Rows from block 6 of a small CTC audio transcriber, named by matrix and row number. Rows with one number belong to one neuron. Each number is 128 + 24 x the weight over its row's rms, rounded and kept within 0 to 255. All counts start at 0. Numbers have three digits each.
Before each neuron's rows are labels from the 100 clips, of 14976, where the neuron reaches its highest value: "lies over" is the class under the peak. Only what is clearly more common there than usual is listed. The data: melodies that start on their tonic, played by one synthesised instrument. In brackets: how many of the 100.
# fc1: MLP up (model.blocks.6.mlp.fc1.weight, 1024x256), inputs 128-255
# fc2: MLP down (model.blocks.6.mlp.fc2.weight, 256x1024, transposed), outputs 128-255

lies over: G#2 (69)
fc1.191:143130122134115126149159150089140157152117099085156150154107130137092156115185091128107114118084113112157151077100097125129123133154144141156121134131133158095111159121106109129084115109094132128148134102169092141131110174160117126113189084105161157123130141162139119139102152146160175114134168142149085120127138119140112115146128101138128057124141110095103098131118113134127134090135
fc2.191:138124120133144170117127134139104132130117123117155162135123121137106192156130167136068143130118144136151167114146094128119124147166169128112099135170112178109089120174131074173121096105115137155152138117137102141120105156119133121076154117134113166126099118145142091114142148133143153154147146106138137091183128166173090089178157111107127083134129083102102157116143108121112153119140

lies over: G#2 (33)
fc1.627:132111122117104127135161119138087114124148088179132099142158112105142121115153111109125125159116119133128169114116135138113114135107131123137147177181124107132093122139188104133118139113157092150139117160134161105109158127149078147101113090099148128132161136120102144160128129165138141116122141140134106121138147140151160151120077123134142105125094146120096072116106117161142130109164
fc2.627:149147128124164086091111100118159126154106161146133134086115127116120117142112156172073139114122103108163089121122136096108161163136110161157167125120102113118148154137072130140118127145084137074131153101144146162142120085105165096150146108164134117112126118159135106127127128092097110122183098129116141135139136099101094105124117085081132142126094133122109136177141103125134094079156

lies over: G#2 (29)
fc1.614:155117126115126140089141140132111157129105141103171150172139145151143181148155109120132137133117162131136141078123097168100098147115117144123067139135121123159132108141138117121131113118124091106137174105111170124125130144148104126096137078137131103128139101144149139146144122142119152113163128137150183129113124138123138117122109087085162093089145111148081113137143143110109112062107
fc2.614:128131162118100174134147154152108117139102163115139120112115128104150129155100150135132106114115132160139117151080140120113092142103114143172147112126088135108117120128078102105110177149101128114162127148146126114113104155153110108071140144104127128142141159178108095107171126106187113165150098120100124125134137125127137069112117191126083116147097126094188130114159114100131144194141

lies over: D5 (73)
fc1.116:113109124117133129130137120156158139156152123147140151151145097111163120131145130125116135093143120135112146097096147124143110112099096130127105138140129160142110149147106136116136104153104144142096170148127096139138086100143144154109143118105142135070133153155146126114170114135120133140148138107095085174093162149175082098148125079133148128104209094124125157081128110137125113126145
fc2.116:137128157092146135143122124107114118144157148105121131174107141104178086102096103148166094096158110112074124120110155138125087149088097115123126092145129132073141117140106135088169140122160126123153086105112156126164109100116109093129127164118114132167130137128061118152144120115118150118119142125164117141062134123115133144146129142185131140158123138146139104127126172117104131145106

lies over: F4 (48)
fc1.107:094150135140090146109132130091157176152111122156166138122135118139152151155116135116104157132130141143122119116153144169100086125112105143117145140141162172135105107163172095141124125196130150147124127149119169119161102119102092157123128125104115128077118126146161127100170141093151131167143144128084120126097120147176107116147156087108128103120139100141082099123122137125134091111122
fc2.107:132125112102136161132111123063140137095137118106163136135103128094153139152150110137132134144151144123101119145136120093140128141140152175106100156115123151115108119141158126106149093084105127133140119090091105106152086127083167173110126171134114126165120100136139119125196142084138168142096126152134117141133128126138101123109066134156155133123064146120149133143143132088063109129115

lies over: D5 (45); C5 (30)
fc1.584:171155098136145166139146126129123095147118159103155174145175113130117143107175123107123153100166154120114153067121149135155106084124079140162148166133111158129113112117136111117105064148085138163092126136156120157108075121118133126123165085081096139132162159176123111067131102129158139105134116097132118155132137157135145142098119073145132110118126074158113121098156128114090142100148
fc2.584:165131135094123120163112176124115151154149135128100137135123115109183090123079081158155111107137079133110085131089150105100140125145120104117104105131087146142112133147085130077116119159182138175123097113145130141104150072116160123148108113147169125133147095137138114164144118147115149143116151145127073152105134155156140132095079161169099135146096164113075124128128177140129109142137

lies over: D5 (26)
fc1.201:070065107134118123167177108104128149126100103164145122165155156104117150125115145111124159117102118172139139102119164107146103105143137150132151184143132123123150084143159179131142126119141117192138116129115114111124143128151127133070140122088119078113130126135115134140119134148144154130137137107111107139127130087133155114110089138138160119110127116121124091137150122149163141145128
fc2.201:181150169104146120127107100125114079136126109115150121138111082134115085135132166149108091139163105118173118113127135137127155133122136152146074110154124105150143158153147125160083150158146142087125162111157093158111132121117125132136122122147145153160114113117121134120124117085113055158128104152146122132130141116118094108134163105159089169155101129090146148114098095162126157126159

lies over: D5 (39)
fc1.96:133146092118149171094137104123138127134145135089158143155145156096158140131141159102118150093123159135116163098138131171116145155148082165159140153120156131152101141120148114107107100147053089121115154129126090121109079129159170150131201127111137106134111131161116125101154126135133126149142112153089121159118143142124106167145143111134137108117113084134115151089149125152104125116139
fc2.96:149150120081142169111117137090137111141141155116104155085112157071150073124088129193168108125117102126093123165129105145100110136112110144109137110119121156127102122102150154089143144115122103119160095101147129111142131110085136090140160168124127101145142132106105073132136126101110164139093096108145107136108168151102146161116148129192163158114128149140126127141146170160130127130114

lies over: D5 (38)
fc1.295:097076128199124127094128145118124107158081107138145118158120119134115138091130142123165137094133125139124140119105129129113124170123099105141144192162152118135081112171142108134108109112118106163143075172126153151138101110168086145130110108123112157104128128172114154161148130122156157169104156129114090112102135128114119121076121152148152130085130119110121105146136087129168139133125
fc2.295:132166124105149152139130099129133132121101105089165145135070101121128098156117147154098090106129126128162053115150114107129130113155137144170121126106112110125118163142119110133106151132157142129106168086150131173116159165150121091133113150150117089109167109104115087117127118089085096134158097133127106171102107126143123167173161131119106144148159180142168166113123138133148137098162

lies over: F4 (60)
fc1.501:108098126143141123142123113166134090103121102157095164165115127131152116146139116119132088120136107099142109118165106119082143117114143126096086166154130129106120175148130125136100067114127077124097155152112091080144138131139109097100141105087121147101085198104110115094168089152123158117159178125117127147151165175133111131135128085107133132139122147102114152122138099171143127084145
fc2.501:140156129096108112123077111121125123133138132151117143163120123117141114099114147085136098119131080095121121105135147108113145127100139099123140098117084119065108182148097136144150092116144132143105133153083129134118131107113130119155151132150102150173148110120118157137153110115095139103144172172144158130104118104145194132149163136182131132145130154153155153121148131142132118133075